Weights of a small autoregressive pixel model: activation gelu.
Rows from block 2 of a small autoregressive pixel model, named by matrix and row number. Rows with one number belong to one neuron. Each number is 500 + 40 x the weight over its row's rms, rounded and kept within 0 to 999. All counts start at 0. Numbers have three digits each. After the name is the row's rms in percent of the matrix's.
After each neuron's rows are labels from the 100 images, of 14976, where the neuron reaches its highest value: "top examples" is what is common among them. Only what is clearly more common there than usual is listed. The data: analogue clock faces.
# fc1: MLP up (model.blocks.2.mlp.fc1.weight, 768x256), inputs 172-255
# fc2: MLP down (model.blocks.2.mlp.fc2.weight, 256x768, transposed), outputs 172-255

fc1.330 111:508463508572499483535466450526514512476534498538446477442600440502460471482528498493478521430442497497518551510465497515474542460473511502569554499457566449458472514507532539490467517468418488435549485454452532557488503480517459505502474515468436492486
fc2.330 098:481480506452452505508447456551515510499417456468577502549434516483495542558504430483519488501494517469412518577551586550563516540471429437472504498507446559534556527487493500504503514505524510501484488534480444492505495543544520492475469386572539558490
top examples: hour 4; hour 5

fc1.705 100:518453559458543432444509513488516585457487556504505554512457574496509551522444505457492463513503487495453516442451498460568526452532461420546481460577600472464493503491435556455474516395540542515509447547444466488479532493575457439507523480544527473497
fc2.705 096:528540410487505526525544469448430534329479445487493510463524500502483467453431536462455518473474569514491506551484524533459467534509539467521526457534560483492403423485571501573468472461404451461501511510523485563508507514488497544516516558541466497517
top examples: square case

fc1.453 092:449483437572486519512440498428566523443518489514554471479506544498527484497476447522490489475499439544547553468433531578468415559423489459555519508507486588495490501517541490463543518500575454514511487519480432429510382494496529499499442545456545505575
fc2.453 092:491479487452511517519467440498493507615435494501482508512487507495466508552493497485436508486509537480495531521459445505507501495547593534464501421462565473466545536533456532562468554445464534498378548460532505561522550476550473511477517473552426454499
top examples: hour 4; hour 5

fc1.677 092:521531495482507525493477460489608527483523471460466464493492498507488503492446424512473521498507539527551563527537478495498516494447518468551480472451549527529496541394529500511539427471466492433566469501523481473494457426540499454598519474604502532454
fc2.677 097:431477526474500531519526507491418500472444458426524521535556425468499447472560593466552534468470563549444471548490506521556475449449516532515447540553509485405417461525492464487505521542511438432420478493556495548507498529492540572468509552473515487591
top examples: hour 7

fc1.38 102:457481554480501478593513522503570438474510499461400493489498462500614530536490450520507446508489461512477555463553514529454452516554493457511472458474539506468476468510521481461507527468439573521490428536534517456523505518434450454493450555489474478456
fc2.38 103:476497447421468497465520502470453533534535516444538478528474484526477474463480514420476505468428511498493480535417492486545514538564462540525502471516492515535523543490414540483488476465552534515446540486508429456478455570509482518461543415471568509529
top examples: hour 7; hour 8

fc1.426 094:497612561531521447552436484491555551475489475533479462492479556380530516498469504497563507534411485477592488467525437522585522488513493443525515460448600554564443459512522563488483498480435562441525476485549465496446523560508524516488456483485460536552
fc2.426 094:526434494417509570450543452546552437506513559440467498548528477488436475512518471516546561485515518488449558515501520451490484493490554553457502461574520464514482551459518442466525506570561518514557544558482492532520478482513551457475549505544520477484
top examples: hour 7; hour 6

fc1.125 097:501501531498500554505520480493527500450525457555502484445481508496548495526448497492450472491488510461522535498534501507521514534481521482545502447419414437546534474563528590538519411517504518526511540478515530475494481507559546571427533457464499455489
fc2.125 100:474460487512578463455486526513446512522474535421479516512463479504455473490482489494442479530507495518458422521492423534484523460576505500491572500513589539443515536450466439502546468562408509455454507507497479519453454550479449512530488556567509518515
top examples: hour 7; minute hand past 6; minutes: 30 to 34

fc1.418 099:528484524500484481463487542546484473542506473518554567521478504494499514483531478528506498443550428499475527512579524509456562550457576502543489506502516431521502531481449472533496438452534470491429490462516514528497518494502465454442473510523408527434
fc2.418 105:541435510491489489552415477438484549523466510467517496463563471499533493500470479491469533524444553452513449498423500446505455445445472491551513472445460525543490531555546528495487537476528547510506436549549487538494525506480484505423555508447581544552
top examples: hour 7

fc1.698 113:445490403492453442464430486542495480475501446448468472537453435478573530502551507465496547442513495440477557502475479468492495472434468483527517442460536469439511445472553440518433503502463578539416529526565531522495466491499468492497498529471522466533
fc2.698 102:540514548499498544523494493474474533556507528578471497491441513529529472502504402471548536535560470497434530501433606523504506511535517532536480594483441386575529466487478543467539429492491461528506434549496529504490498482448561513544502465495456518502
top examples: hour 7

fc1.692 106:547486536481469445561375509561442489488518558501452549485500568454489464445506483517520485433525478423503475510447505475401515544473564555563515541527584457417508534462491507481513522421521497422548456480503507512479464461519453503552520476573422511495
fc2.692 102:511550559463595495513464624481469515470486478502485532518549497574424498505502487508485515587402545420463506508487511497483521426513444499465524530499384528497453482551528524453529510486533607575584532503570507481392439490545486521537483524488452551538
top examples: hour 4

fc1.340 105:463526462534503429536519474430505444526479497488558462501439469514557547427529502506473550582496538497422478569522384543483509530459413526484514493479500494516511447446513449516518461538478549487514445547505584450510516517473564487464473499449570508498
fc2.340 101:511474517459535487423552497511522499493466506515469554497499511535563487573439482575455476474520460459500478449504524508457489481467529523479449460546537517526531568570467537530504507478536450545501475501466519510464456576508539533505490522491516364528
top examples: hour 4; minute hand past 6; minutes: 30 to 34; hour 5

fc1.474 101:481511466533507559531446466466517586551467474557501568464550482556471543556438482472455556515488481463463398434447473438603603489521398405586472529534467545477526480459503533439488506521484501537483481522440444529438482539539486477493584506472581474483
fc2.474 097:483543533508481540444537529502410441478486499474569496529452478512469383518515531497522582484500538473565489506534521489491495471509539560469542429542417514476514557527539446589480571559517474532482461479517477569516523532542453526475464476506514503473
top examples: hour 4

fc1.261 102:424424540493497480391455483536442490554505483550542463492497537496525486471464521425467507516475547508507476514541541514484511498450458445505521514582395509512438493509428469470455538505543527514446463582514433531499496495470526456466496523452506505459
fc2.261 097:512531506529436510498440498513491450513477529518458487513519513426402494523451519459500542452473508554451415521450469465493490515526547470509502544509538439510573519441541513458468394473460535495544433485435449478601570517502571561512470524524474443468
top examples: hour 7

fc1.146 096:490448504514478449473549472582455493461553437546536487438488478503436504521510511476463477514518548523480420449458449469449552588460500488472568475527450541521443467510511564496521519519517429473570441472504521512479512488483487531492487478479513555516
fc2.146 096:535528511426509493480464470520449520512458481526450519539501490472447515474507590513585421516580515504491521480503517464503507502485547484521538466536455469499522491524487423570546538484494503562588543541557452540560447491488463474502538531509532487477
top examples: square case